Weights of a small sound classifier.
Model: arch convnext_v2, activation gelu.
Training: 10800 steps, batches of 256, held-out accuracy 99%.
Data: trained on phrases spoken by 400 fixed synthetic voices, 39062 training examples, 70.8 epochs.
Rows from block 6, named by matrix and row number. Rows with one number belong to one neuron. Each number is 500 + 25 x the weight over its row's rms, rounded and kept within 0 to 999. All counts start at 0. Numbers have three digits each. After the name is the row's rms in percent of the matrix's.
# fc1: MLP up (model.blocks.6.mlp.fc1.weight, 576x96), inputs 0-47
# fc2: MLP down (model.blocks.6.mlp.fc2.weight, 96x576, transposed), outputs 0-47
fc1.23 100:528556517539509514533501498487513503515531515495488436490483495470513514504501536526498489457499500499498470487491540511551497517476473485501523
fc2.23 090:462498479492516527541504504514491512492504504507472558445514516498483468536494515486510466497513486537507484478540479530548516457445505511487566
fc1.25 104:522493511493487496503487475499498521521499479507481520466502543468510532456505516458497511493500466456530511551446583523485469482496462519509484
fc2.25 111:481545529485474522490544527477461504502540504510520543498501514452488508490482507488513526501482485493488528492514466494537534488503480520474550
fc1.26 092:520491503480519510515491462504510505555483461466499500499476497500471489513476523490517485499495462501528522480534496516466499522494411503496470
fc2.26 072:518482470498491480482445485501559559484514504498484495500473496474502519486544525545511517513525470453505467515546503501510528523492456497476485
fc1.28 109:518529485548484480472523532496502484506508471480542468474501468541544491499473498507486503491507504491456491545515521467497455484459474509473475
fc2.28 099:492454532474528495527512495470518494491507493466521547456512495445508480487499494478545491482508494517503464482530523474501509476485526544517472
fc1.29 091:500544529524467484525521504516495503474473466484505498482461450511534567542447502518479495529492506514487496496545519477473487519514503466502454
fc2.29 102:508509522488509464463496492504530523497499448483474528488520498475533457472544452483497491499505489502493495464509525498485526532520505534501505
fc1.30 109:528517509496478486485530511494513466488484532470484533472442501506498485514476491484514493530475523522483485483476538517524509483458498546540520
fc2.30 106:514473500490470550510467527473504524482460487536488509505502493489516499526535486529491511456494544519487494539503476529521502477541480444541504
fc1.31 092:493523528522469483554520481499502477529505527500521528470526463510513472493522541495508487452476492526550438475488563523483505512513479517481555
fc2.31 090:482470519468500512492550505478543509495512486484517541497509530489526520487512488504558487458551488487503477538498508460518529466588483491514463
fc1.32 095:519509443538504488492493487512483512491477557479443555516524510527490519496506484508489511469479510465498476495509534496444458498539522538492475
fc2.32 090:469532512507509486446470496509508535532494525497535502522490454489511497497557498532488539487505507517470560500547521494531529497520506494514478
fc1.33 100:449502482476489514491494469505470490498556428463502497492464520478484469512486513514458528487490508463492509532457471511529478515456474460485470
fc2.33 095:492506501504488529523506554546513527509489498486481497495508532479473473521500520540476448480506473498450516500499456489465480482467506483479533
fc1.34 100:474526489515510498490495444486478509502493489518472493511507523495550433470552492535485485461487530496480484533489489551551489539454465462472501
fc2.34 092:502517473457499511498483518497487539481499556472495499441480493511480525508478522532481472428507479495489518536515492486497483495474510461546517
fc1.35 098:492536518486521506469495467486512520473473545503531489479489472485508495527522482468527452508488533489499485501479503528542518495490499517504550
fc2.35 099:506495481490476461507466486485523485491479477490492539443517503433504443504504477504541466511510507534490468527477473495501459513519478464541497
fc1.36 101:496521464520497522496473458523488490484527491490489459485454459476532548496522498477544481479466467528477492503487544512504490490487511489462498
fc2.36 096:515511521485480508493481529498474492522533507497513518466459521553490539520480503492493544531522519444504522478494537505505521521478522542455502
fc1.37 100:517521479466502468504452476493513493489503470485484532519526537477457490513514505486484485525451458469511445502489536493486509517505539497505509
fc2.37 115:508483514522499516444485485511490490507499480444520528468518479491526471494579524493481507524540481513464481504492498501476499479532547502503506
fc1.38 107:541522524592494499493471482484497492515487508483489523531506510497457506518493512473486458495469438473472499538487517527499483487508512495491509
fc2.38 108:472487506498534524493491494482499477546517521497525568510538487475520453504514455490539488533555492489490502496502472477510519533525494498473486
fc1.39 100:493556500522460494472515508471491504507467472484498454508513519493504517451456515524448499530477467542479505480542499487519496512466504515501535
fc2.39 103:511448486472488487526486490437488506480516449528488493509520461495528515511519470500512528507499496501573468471476497478505515505514489512506440
fc1.40 102:509523501502486506512470477440523530521507538506462457524480490494464505500495514529520541473507499488498454539451551512523512479488500478491515
fc2.40 097:501561500494488495521492490501487497492518532480473512488474490504481489481523526487528446478527477513501452500562513476493489557455496516441526
fc1.41 102:522511473487548538489464513526527522509487542470501450488534485477547475506527538518518466483544522494526491511516529504490464489516488527419487
fc2.41 109:485507524483498496546452509460478482487479485531430535492535515466520452519542502502509483499516484540472472514486456490484518524529493485513488
fc1.42 102:527487480535443501464488481479526469471524524481486463526560536473509489522549479526521500509480527463506526530495522497471493503507518533501511
fc2.42 099:505494501525492535503460464487512477496464507504532522489506463529519508473569502510484526504528535512504503508476515475492491544529495487499470
fc1.43 103:484532468508475535496510506543488498549531491451495479511481537517494493431495489507465514521518493503483494506482540516490535491520491481502478
fc2.43 107:516524466523441496515523493498479508506500500552497520522478498492502513534480505508514505524455535481498538488508452513485527485469495496459509
fc1.44 096:509493446469501480487510455528509497492438482491505448524528477524509508478506483458518549482520469511495478516527488547487517479470472530514492
fc2.44 091:532491441552522506485471501559553480485461529500481480501478453530507491517498510539461497538513501488502510469506490509508480479484509501510537
fc1.45 112:470512480495510506514484530513513446515473487483477510467528451520521489517530482450489510466462535504478510519460553508517459504509520478521491
fc2.45 109:518506491452429495515536523477472474529526454504516509501468527511446507528493494501501530509478532496486559512499523513531502486463522478458517
fc1.46 100:516490475503549554530478489515510528509494504493497473505507489519526519499539502507548534521548502515504502494467518545496512514514496514428523
fc2.46 110:469489506500516505527491509454483472460509476490439483445493512476499455506519509509515474475501467541499481505497529466524498507525521481521492
fc1.47 107:519481468507506505497489535471504541552443501479469533540479470497483458495529474492525505418484479500500495476498520477541480538524451496476490
fc2.47 108:552493527507522514519506514472480500477510468516511512501473516493512542492461487472445544504509544487546530508466539521471480522476497594502519
fc1.48 091:521518485453536482472494482499494497476491517502487483477491530504496488518505503464519485487523528498536497479530512502509510471489500545469499
fc2.48 080:443508505492526500501491516479520462478545478488477479444536490532524479479540533499514503504503523517506483517542511487517481489526500475494556
fc1.49 100:492483493543492494442465467521508504486457534459497481453522521506511498555497511499465512532471504509513470521477474528506476472459440501499445
fc2.49 108:501512538484489509485482501464463498522566471479526515471471481489495460486484492488486536536485476519480536485542506467492541455541527504502486
fc1.50 098:507511520531523493528505467470489453474451477469505503514494507477495456500484495533492464481454467510468466535531545515558473493493440508445494
fc2.50 083:505519532513504498453468515480472512551476519519498501544500502515501477472528477510526478500556501465498503494515510519523473520487466469543525
fc1.51 105:480544516491487541486513507494501480533507534503525531517529443529533505509505475519474521484497454475451534503486549522506529469562521486476520
fc2.51 103:492470542514504464519513478471489510538482490502524499547501548481509492480472473452542485487504467476501483531469490466529518513517483528431535
fc1.52 089:535521493547497523472500525536518477481503530508483503488463496509506491519492464459494501522529488515500464466514519485526475482522490523480497
fc2.52 084:466494490463511498486492516484502510568485517529518500477545476484478470527494516561481503472491501520497519511502450489525514531528493467532497
fc1.53 099:505503440475462473524508491510477507491489468530499480493460519473472462513485520448503518490486525541515493529498500471537470514513482527499523
fc2.53 099:477488522522497465503512526470487480479515440499522501472500481458505508427489475462509538485535490511523479481471527481504478543506533565500489
fc1.54 088:485519496455477514518479544492470458510499525460514485503550563473507537463525462477541490470479529511478517461541520531505496529516503522533455
fc2.54 090:450532498477477513490494455472437487487517498533494468507500481487512510491514524516483552511485506514520455479546512512491524493519522498475531
fc1.55 092:501507455521467482475502471528489538514513532529483458501503472473457480480513517494478497507517527481510525509491494526521470503513487512532494
fc2.55 093:465516537491456518503534553519486464499524534464523535457545490473487465522490500470504497504468467492478515515533473494481520467502495465494538
fc1.56 089:491515518537499467471474512500533492481485505475515552502490536495534500508491514502516473428457527504525500519548532511520471491542450511514500
fc2.56 078:477522453481523496488461510495486525504527502502466496464498526520463523512488528513511509500523481470523471519543504529511546484483489489468526
fc1.57 100:514508476526518481477488480515502499479476471518487508472466541495496485490504494501512509496528463460467492507506548570520478490498468472460489
fc2.57 106:479512503526505523544509511503467529516513491471526500533453487486517545474484507502488523502516535475469515506514474506493478520517493516498511
fc1.58 102:490502497532496481536476528492537476517548522496547541481488476481468505519518500491501536500536514476507469489490507525510527530481510522516516
fc2.58 087:493532527463468490494472519475503443537537471471532516448491537475499469472497494506498522499503487508488546458522542516506492469476598503510498
fc1.59 108:480469492508468490530504501530515476497529533439518496497452485532505485505478525519544534507474508521537503478479510471505497498478481538510535
fc2.59 132:498477448499437512501485522473491521512477501521518492522517496460501526524508469501508502467484543504498533515497474530508525440504485485500514
fc1.60 108:531532513510503520514470509487484514502465468494479475500502528499489497531527511453561488535481567487548445455543541484512454505494455532516481
fc2.60 115:508469477522462493525492452447477528467471491589479520548491515484534504505522490519506483465511519515527492493481471494494504522502478471524515
fc1.61 095:491527495478479479473517504471520519526504505512545471491512487513448544491494480490490507496503485517506457459542549524499474483492522484517493
fc2.61 090:523456519476490508506483529466476477506529481518511478488508505495488503485490483483512538514526508465526467467463531477503516520520468498516476
fc1.62 099:501479574501517470497474511498515503512454532510548540467444538488516478529476502495534508502527506494553507531516536530478458464475462517515494
fc2.62 124:500511482505501511499445515481503526514531519485475476496449457528504493513491523530502531530463518494524513478534496502537530452501500487492536
fc1.63 100:491510482500503500475456518539511514524496508475509502519522455526499474499480499517498468463426506518492461490509531527509495522504508507507503
fc2.63 089:519496514481490511508516509492458501533499524514540547495509516478515524492470446509495523488523498472535518534510516517495494530498505501469491
fc1.64 092:469489494526502456511495477508521526492475537509501467542493479472492490499458488481499492519470488489492516521527527539532501523477509499495455
fc2.64 102:501475478512522516503491518531510478542486489451466510479545472508502515498540525521509497526475516495453506509472471525481519524506459492521538
fc1.65 099:514517546526508491504460479474498483491541508490490534527482437519524524510482501503570514479490535563507509516482490510516465475514508513530471
fc2.65 106:501511518519517521483512544514493478509510491499532485520467491546476543488466501467504577495516537474502539503495542522529503491473484552468516
fc1.66 100:517498514477534537487475534506487426535501481482527457498453531511492501521504533470542506510472531507494467507511512465503468493454497514497515
fc2.66 081:491446480503445529503484445473503500511468466548477526533484471463528496530461486529530474481508499513535479488484457507503549496530482500468485
fc1.67 098:519506476537471510511477524492476470486483501478479503521530521473469497528508549498488492490548453520488508509531544526514501467522440474467496
fc2.67 084:482494516489509460529535503480517546468512521499510490530536516458511519472497465460509468494468508506518508496437501456515516501531471540500501
fc1.68 102:451533530494501512507523482482507500522501479496475474494531473495512502559500522499476484487481510477508543486528505516513423510515475509492444
fc2.68 110:497521517518496554510499573522506526504494479521510526532510511503482513534447503512467501476480523500464527509511492554509488498480498509514519
fc1.69 101:489508476513464513493519486476492498504523490494485490525540466501503471499501491515457446531442533474503543529479516523519484443506536495459511
fc2.69 101:511482532507528482517508491489472522535531500555519516499533540494517489487477446506523496526524476486512504488499481489508494561516479521496525
fc1.70 109:477523473544488497472527500482498471500480483508493506519511529492496537497471505473507474531509498503454487459512485536457488527445517517541512
fc2.70 143:480469469478489490516470490473490483505512481490535540487504449486531498500541521505503505547483504532519473459482485484472553486492518515488444
fc1.71 100:497559502475483527506480496509445454544521490496540485485483525492457463490547514494464504479510470455482512507533513523552495503533496486487501
fc2.71 090:501501509495501484501510503525485478526527478495484455537432522495506548478494503475496511498500514444523511486478552480528509510506536548468498
fc1.72 090:479532513455484503493497473528515507460487485479514465500467525549509460487476497534536534477498465567493504517518489504482445544489515516494492
fc2.72 095:496508465529456498528497503545487445475501513537532515525472524522529472487453495489482511524507504481486498488485485556494482480522518518483517
fc1.73 106:507520521530492489458469497500512495498529486497486490515539462487520556489536463495521523443498482541510529500486511505482517465526484522521482
fc2.73 095:490501504485484532502465491492465518526494475508463497567473472544539521525510493491500530415508520477508513504503535507491491485495492556513459
fc1.74 109:503531500471492513510508478484486472558461522482514535491464442519506505516498503512508470458469490491475477452515493505509510514509511507519487
fc2.74 118:507496504544527488473484496550508502491501528500454547532501513513507530483472471529513509504494510471479525480494466481489466498527466501481491
fc1.75 098:480474473457512486513500531474511506535532442479499476464477516481540489517514497491528482451496471491504482526482550471492479489449476510496464
fc2.75 088:510537498510449467470482469514467507440490493538545517507465556524455487500483490474500495504505511489534533544513512493514501489509495515500547
fc1.76 105:511483457508461504521512519552486476442501472482512506472511510500533458480512478466523483479507501449481480584500500500463488507494466501468504
fc2.76 097:483525506499497530468491545509514555524527497465539500489463475480470483522521528524494517495467514472519521520515497492524519475493471464535485
fc1.77 096:495495480476521466547507521499516502490502529481492529512496474476494508506454516528508503517515512497495500475497554522479500503511521544487524
fc2.77 093:495542529510489476515457522509525441503534499528498477489474512505537494493535545511505518512544496479474474476515507489507489556504574475454492
fc1.78 090:477512490498514483465495535508485470524437520469465499529528540476508483501511506480519528499518489500504469522486484485522469495442492521502510
fc2.78 087:538486455493485492503518456474524540495476488538500507507476487476528524501521496495473495506513506510551489512474482504516520517475507502487484
fc1.79 105:521486467467501502503496536534465507496484516510528511512509560557524485482522526531531516512466487531487476511484497511492497483485501486493508
fc2.79 104:482514463502431528506490521462473494464505474502556535511462470487522485507528486480538508490520531487530505505476478526500507490512533510490503
fc1.80 099:480513484497541540521506479493510539527509516516497480472496470503516480522529556479545491513513562516474489543483517533518479513511518511458512
fc2.80 091:523463523496551468501477515483537473491520492497476526439498499495531499516493496530492478523542525507513508502475495493468465519493505492499436
fc1.81 097:471529531516485525476493509487489486502527500483465485546514471498529484499513506524472503528536504510480505521500523529519470496537521477490453
fc2.81 095:518536487493488531519519522517490536501492467528527537543520536523487514505444491495499503504512509456476559498521508538474494524473515544465525
fc1.82 093:457534516456525502556486531471457511529542511530521473512490503480537543486521524504508494500528498531488531530539491522517468512505483482431508
fc2.82 083:488474486525506499528473494482531522504509446541461473535526496489537484497478545525490498486556477492513496522492513503476504498461500514470496
fc1.83 105:532515474504445497531465483505490496510544453525484476513467474507520478545539490472515495536514539535462513497508526480529521479521543458515499
fc2.83 123:484509517547511551464515525555486475491500483468510541503512494528469511497461513516518533492499524492496507459515497548494503485494509533502554
fc1.84 100:473514506504493496509447444441535493508490482481477469468493524461472480494499474491515455489486497496517483524485466521506513496439462489518474
fc2.84 090:537556512503526468489460463538489548467530537485473504484464540516474530454480536543480449492500515491501515505487527476490487521483454476529501
fc1.85 097:565474490470506550520505519525504481471535490485502484483525499498454503492502523477490522478508473492525523522532503533545449476498537493517533
fc2.85 078:467500474554473511510483511481483472515466516524479458498508536511529483520486523513534478518519476549491491515516444506507490474492499522461508
fc1.86 105:495502486499523483494515523521498520518496471476496531528485462537517530498500516483506543478542457469512482494532479522528482539508461522530519
fc2.86 103:476509516520461525503528516478446460517518489480518515488494508493505537487493495478516523503469483505460500472472527508512511502472554562491491
fc1.87 100:507518520492503519504476474444494538517499439445513525473487488462457531510464484504518498482494511509499453519489488481508461515522486473489527
fc2.87 091:511518509534498534458478464530536559482463535480485485496516487527506475476501524474495452539510493514488476493525533503496499525470464509540495
fc1.88 104:470529443536489454499523502513520487514504476455509507519492495549467458552531507516511506512458511493509513521526526476512467520519454428466522
fc2.88 117:455505507486522474472491522493512484475524437454505456492511539537464468495510493502486537499505476463495519491546532476490496498484553502489531
fc1.89 108:483544554525484470526464488538512455488451553512508486533484537525502516490514470520503502464518520490491521510517480493491477512487500521496438
fc2.89 097:495502481542529478460496478510504499558501534502498470483480477532506463496508499534514509517496486509517517514495559529548503472513528455495487
fc1.91 101:541526485493483529517508512503519467512491495475482507486516509538484521514519533485510508469560480547528459494473516496529453521513501536496532
fc2.91 106:510468466458534540511521477492510504523474519525476486508481481498525483507511505543501491457448507545520504502466485546521510494512486492544447
fc1.92 107:518490544432482496470476510479524527459477506504510452492497523478513526507486524500485533492470522471519511484465544479470469502497430527539525
fc2.92 109:499516474497487526494491496495503540465509501484481515537465503513482510528495501493505531473505522478522488473536504508505530441538479490463504
fc1.93 098:519503519539477539498464462497489500511499491477499508531509506523512506538522518444526524478470507514506486477485459505520543513512501501510494
fc2.93 105:478530509504501535479528520499496510508508507506536523489503481551439504502495496495511570469561510505517501498493536527537464525495492526510479
fc1.94 090:499456475480511498505440513516474543526505468499492526484497482491478523521544484534493490493501511474499493530498544463521524546551465480510502
fc2.94 088:520531514498471484491530540477495511534500497491485480456482504480479487486495485511453533510472485473497522462568489507541480508500515523501526
fc1.95 089:499551480493492452528469532494493478551470525503524499505518528472514492481482473498533474501475472497499481505511536548510525524547467501442488
fc2.95 085:480494509494525488455510475462513531485473489491510480479531469513512487484518536506461502500549501512535495550476487494522550463489499485538497
fc1.97 096:483502508506466511447509517489508485545461518466497504498476498513455481495513508490530464465494495534501463453493533529534474506483506530500520
fc2.97 094:514481457510476504533506491493490516510492469492482530480522466470508514487491506500513535485510544485495476481457484508535492485473489532488513
fc1.98 093:531460486448493491507483468527475466513501512517527496526481478489519498537493511453473489502468517487491445526494498465502486490472522488488491
fc2.98 091:497478531489525516508499497456480509519513457479521523407524456488464490456516508509527546531496514523487480453464503475484511494519516555494460
fc1.99 090:457476504545530496519497517486497472509499529509461529485500488509529537496515526495446540483469498524527502479491515484499468500492485477522479
fc2.99 094:495473482515477459488505546512475463508489518452531480488492514483500499523477490520488508471470418524500515532526484461484497452491519498490529
fc1.100 098:507504514539499469506456528515485503513493499520466560500468505520510502491503492477499485507476531479458510467482520497471518502500435531453493
fc2.100 082:441535489493504483504511496477488522483503508504496466525483524561489473523488507550496535492528501511500492488516500496534502475506527529479488
fc1.101 107:527539463531501453509476505505484456478521536480559501540468485457492494500512502480507511511499509518501439455490488493480495517489494496516498
fc2.101 118:513498496478482514443458519486508536503450484476527523496549470516506496513521480517517519503500543485483542495479478487480538474497476492541471
fc1.102 096:512496532517503516509501450511486471534498513481452510474483502515497483513513455558506495503508497502508446548529520457501506544496494508478507
fc2.102 084:516487472496456514498530517503488503494461489570518531491526536505501506485526480505547491501507528515505539531476496488547492496479480506501498
fc1.103 103:502479479531524506564479509492549493491462513476519496532526518477505498506496496460478518500487473509552498479500513531471457495443529516471509
fc2.103 110:519475488549501503507442525538511471499487544466506490505473493464550479491517530501481499509550469526500505514459472478526486515520513453514501
fc1.104 108:478511508510497527489477520458514531581469527509482458495510490492503499482480491458496506491518474485458528499483511546499485515457503517483488
fc2.104 102:515493522458483478504500504473492465488516482524505483461506540450498508489469474494554477508495487518526492464487503512468490551506523522493485
fc1.105 096:512539495499503490559497498526516474470494532488547487500494456494568519500492518499490472507463456478512521480487496486472488496494462532506479
fc2.105 098:504501515525510510499484508513468517492501526521456499510489515479525515517533471505440479484532494514474471533520462476506505512534473475508533
fc1.106 093:513497515516488498488502480508485450489471473477515473544508501506495470489539484525505482446523481508491491559524523527495510459485459522477523
fc2.106 087:499477505513508493480507515489480531495482593468516461534543511519492500495487493488532466489505492495479509524531477469492492500526457496526478
fc1.107 107:511484534508448515469491527510524476493497524440480491513443536513512534473506532538517472516491519475478465563496517490512497503477492493503457
fc2.107 097:536488419499460536525514469486447510518518484569537497512482493497535519531494504507495499535469523509535501490517503520472510491484512493485467
fc1.108 110:519534481533527511517480525469489516506534479479535547464508488489478501511457525515521468513451474540498449496497472526514469509496529468496509
fc2.108 113:520492486509526493457512457561558513453484548505492483473519498521492529491458506529468469529483504498511496506497509496479487506484456421525526
fc1.110 099:510512499487473484540465519460499500526531522542455535527493428458497507499520523510487497476529492459476526530448531511536487528473508491491482
fc2.110 102:458522518472453510538505509486458490531504496473472484464479507480496464518494509468525482486489455492485501522521519505488519500459505537485546
fc1.111 092:504496510489495479506503500492536489538499549482553482441470507489488490516485517518468496516463491497508476530513470501520436484501457539532446
fc2.111 097:529463466463503487482479508460504506505539521501498473482435468508484513517501503526495514523484510488518564483554507516530530456488508493517493
fc1.112 102:451514519538508499518513471501528488520494515493476446512541535528475525499469491463500459543497515505482484523515501530503473506482511499524531
fc2.112 115:489482500492477460488517467473517498486506453520556514442490510494470524487515479487522509472523514487549512491455522483519506513519481527484510
fc1.113 113:489501515454522506536469485501499475454459528500492473508465468504560483522514475478522515513494486494523473490429510539518506484490485503487491
fc2.113 114:463483471513509504490492522468504489463471488464516521480536536467486490486509479450537469498530498493516487532477465456508484499504481453533487
fc1.114 094:469519520499481508489476493520472476490502547479474548494510558452508504478492470497484453502500484529536561498505493527487472520509462461479477
fc2.114 088:456520498487517481510519478521493546479562493535490499498560505523513504483485528518501489528490479483520429531457469490514524521480494494507505
fc1.115 099:541510529445494488506486548515480511525487515482513514510497545496517537485502477482464485473498543508525512488543533507486481521518533497528512
fc2.115 076:445520490531527542514456518463497447531542496500514520470560486494523486470519512504526519513525504511501465496503487508484533473507522543501557
fc1.116 102:503491506526509512505457480554513510456454467483486474515480485447526476517519511491493508488468476490506476471507478498478465465508467511481518
fc2.116 101:476508513512480505524505503474494490467536449502488482528546517469533524506492455447534517501535515512579503487482477516470526517512529513479457
fc1.117 099:502474500577537461486517532475488466519524521499487491482493464498480510499510535536497527513468532462511496483530524482445490542451502478500516
fc2.117 101:489489490510467431495465531494543521508459479482513494496496499508501499518508493503520516467566448511499502509530523516505498468509573501535494
fc1.119 092:533527477506486446458484487505485491437536507490534507521481511492477479542559528511474497552484476470442495512490502506520478500517513487463466
fc2.119 108:503516526520515532492500526458498487523506470422523508478528502465472492485509478492480535549502484493480515468516498516467486508494559532507509
fc1.121 091:517524468545510526456447477516512480519494510507460503501504502475541503517493496464504442514455551518514506513488454490453461494496522461471513
fc2.121 083:551513460485513499494488453540520494465528459464490485466520531536506502465502541514495482510523464494539514504454494476494519524489474470515522
fc1.122 102:547546519499470535487464509475476462468493506479525457545490509520530484484501462484549493497449504527470474478493507496519523480497483469508460
fc2.122 070:474517469532500517501485519503498501449523494556519500477497493511509500502444528474548524499523530482500489533485462518477489501455477539492528
fc1.123 094:490505513486493485506476480502495504555531508466452493510491443500512509486489464452481521492512488524490519523503530509538461537471504518499537
fc2.123 085:519511529508496542550483561518468474520504519492498462505458496503535510486478508480506544467469492472507517486510550508482506537514542532462492
fc1.124 108:544530468498521510490489497494562481517463477501490509516471494457486521509485485495492497491525527541544525518511521473492484492483470505485514
fc2.124 098:477524525475489478502492516518455492499477475454500492448487543477540468525472496474530464462511463519485481519521549473470495487472479538474548
fc1.125 104:517544513518482517500513493463490507531507529486509475480519478517526561502533543479445499435485478527485524533503541540510503518527515476475481
fc2.125 095:480482519494526493539535499453529503486502493500540506521541497462493491473506475424532495498471468472496486522457521480487478528545477512477534
fc1.126 096:495522480538469486493497475475498457503520535479548490436463524565501444498489501532513524502477512502480502516525507498503421501474483498509445
fc2.126 089:492473470514470469489536512508473477509528550498504495505457462479552514526521475454502505529462513501495490491515504497482549482540516471506488
fc1.127 102:546482507510505487522557536512487476497529481521494538521482480501485494502464495483499503518516522520498495507533505514494493506476473509536530
fc2.127 107:439458454494431492485473490486485482546505468510491491491495515470509460541490482505524512453511463505524465509502495508509540460518555498474470
fc1.128 093:485537503505503530495508534520512475536484497504439517500507444500500527481458491492511500484537491518533551533514492510484500514520484495485498
fc2.128 103:475454531518515480475501482509487456510535451481453490482527531474521488467495485496503483531478465514494478473499508476484475485513527513458488
fc1.129 103:520525455493448506476469488509516499518520511492490536474462473500504478497545485483506483505461460468460473513511499546503507470550478490467478
fc2.129 121:480514496513544528487502555529522506551506530469474532493507491523492500486490507543456535498465512498503503490504508497488497460455482488506507
fc1.130 093:527502493492509519537458528599468491537536524471509514506468530524520476507512516523520514511479494512497523508535534461496502463524444513499475
fc2.130 102:494507486514466479525508489486507500528512483562502442516523490490517461503542466500515494491498492519515501545481507523540528496541523480497502
fc1.131 102:512493528486451468477450487508510511474450502488511489462476531479506524523450456513520548482514508486510515532529526533473505541547483484480511
fc2.131 101:461483491460521529483524529514502526491510526479495524482532473509486493513523543501516488546519519513459469517533486497483501467508484526489501
fc1.132 098:486519476467525485510541488467533484511470504459490475521479471462514491489500484493474523485522475516519509442521520527475493482491512531484501
fc2.132 101:478485515531534502460428517543511460511516551463510470502480484489530495488505535528463469539511473496465504507493488454478511537502528430505497
fc1.133 089:482525491485517495522509518492472473528509514478477511564479521504512523480501525436498527484536453526529488498493506535479507539454508497517521
fc2.133 073:506479478534486506490514479520523516450482481524569516553526471531544506510508504508509458519528494500478490540517464512460517516487505543495516
fc1.134 105:488485513519530479529476472503509482531465542515502464531472470496477531511467469500477486499491525507509501508501528554512465467458492528504457
fc2.134 097:487492497522504498495477494525490460472491543467480512477496523492491478503486483507507487469510498515477549498504527483489444529494507452526504
fc1.135 101:455504503530506489512498488504535540476484535486530470494538473470548504519520546489513453516536553503528452521449514494511531517499497487470512
fc2.135 102:499499516502484454516462498489542505502448490518468483469538534472467468503506510527520453498532482514514521531459476501514479509502481442538505
fc1.136 093:505520529503527474524485498507487492466510514465499488449544533472459490530493466472545502508479515519448506482514517509467518501495543517471513
fc2.136 109:440511531534501507516507525514456448509564475476499484466493537519516491480484480472493557524514504485495497489475531506548517515523491512482525
fc1.137 110:453523532504463534554547520454525530493503475507496489509495526514496502475500525488482432499474515535476484518529488489497492512518514494435474
fc2.137 078:507505484456494500530491474477522492494490477535495518534540527477512543498479489496500494503481539546516503510443481526519486511462457522513470
fc1.138 105:490540477472482493482517506513476472551541490469495507518533506466497512506520478484532481517515508525471537561477527519506496500482452513464478
fc2.138 100:495506555502560488473509509516452522497527533518525533500503500505503504448487508515483470513520479502488487501518496484505474522481508575510504
fc1.139 103:544543488482489461506494500498502441512455518490466526517526536518468503506539484507512506491530468518499484460505507521482463491523502487495520
fc2.139 091:505509485555555482490490494509513467468494495496478486522477472509528508468501476498504502529549547499523496520464469526481487533539492505515501
fc1.140 088:500566498460494499546530478477513461474507491477506470480546514521491493536493507491480489475468511494494483496482474488522495433475510499496489
fc2.140 081:462484504495515480521525494497476459454507499484488466463523515503466528500517512446472535495532477508508469534485486475511498503473505538480531
fc1.142 109:477521512494467484519463507483479474493459516460507475494502499535508491544549492503512466454510517519490473454494505488529505469507434523484492
fc2.142 139:536455476466502478523541470475515512481462496491480520490510499465490558480528445490513497483513537505536464521485481481510502508540469497506456
fc1.143 093:514511489494493513527459463484504486499472505477485434481524482559500513529449528501517520500511472475482465500517509498532478509527474516510466
fc2.143 086:535496541488548527486500513483468477531494473443509551436466452502473482468524492512522520516494525524495498464523530482512489457546499542477477
fc1.144 094:469493501493522481483504462541490518500524562456500459520492523539460524532492508473517503502540534518484480477494493478499478530518509489479453
fc2.144 093:463468495527489501502502519483513437496493455492527510491525495532496476497503499496540533499533493492543529522472493527550493508494507518524489
fc1.145 090:522517497539493452436486503501530496505504542486500530489456503530459472489472522529482454531501529489456508496527469571497500495484509533509467
fc2.145 082:525509486500481512472495495494471496525513523486547506550492509513491496493498516521523516503477545454479517501498495538518482499498523460497490
fc1.146 113:480529498525485481486531486550520492464455482495511458435520461519556497469524529518511519526466511505465460510499488546513482460487492500480527
fc2.146 089:501505487504480521495485533516510492491497501506507474501475514550497483548472519507463541502465534487489549500510523484497542467487486513494525
fc1.148 098:490552488523495462453485521495506510468518514482508517530497517451468510536507477501525482484487472473476486558487485509552505533538524483463507
fc2.148 097:463497524478472485503544496491466490511486491474508494471522517487475457479530492446485517522529477507486466515498513540520484533500520558491514
fc1.150 096:456508532471445438513458483493498530508456497514484492489526527477547516479466466473469486517514534470481514481448498530487457493466492487468529
fc2.150 094:521475491466502530497500514501470521475482521487486480512464482505462466445485483534513488454495503453466500552524519515506525467530471462540470
fc1.151 108:449516480518456510486494474514488496447503508525488529525501467470511535543537488540441457501497475479442502491483497498536504499499523484469472
fc2.151 105:469498546512469493522527505480464472538507484530557502509515543464512497472488454437501493519507473538495478491472509532508490550526521527451523
fc1.152 093:436507513524520546514495477511482482527523528506512534505505463515512486496490472496503529517519467473505453512487577568467450494485488486480485
fc2.152 080:493529542502457490524536453512483501500483441512506525479475531525458539498493484486510550466527511483493512545527527516554503505491543535438484
fc1.153 104:497537488476498521478513505497516451477456474502493534473491551454473497485530482464541489504448508549500497495491483487506511532516473506506534
fc2.153 112:486506480489489476496521466478487544462500440524528555476495486517476538484487493455519503484507527514572492430485477521510519514477483487510514
fc1.154 093:502542535489453506495445520471482514524516463481517454485503470501493507478535522493522499490500522513542497543511523500487462510466515492485442
fc2.154 080:519513502503480502503513533498500486500469540557494520538533534512514517520471521496490486540480502465464509445520505500494480500451493519473506
fc1.155 103:505528485529455504479504470483487467558501535464471476480484487470440486520488547482479464467468459515505518533516500537512472529533459495482457
fc2.155 120:502477515489522522471488517530527504515493531470459521489562462500512491482477511499490514537492506527525466500517512463486480501517461481546478
fc1.156 102:452499499538466465470526505499507501511451507494511464466513480517499471518520485489489527511483512499505483543524519489535484500457535482507501
fc2.156 125:499459477474532473527509475469498495495494518525457451469524486501528495464511478494518485498496481513532473545530520480486515494537451487516439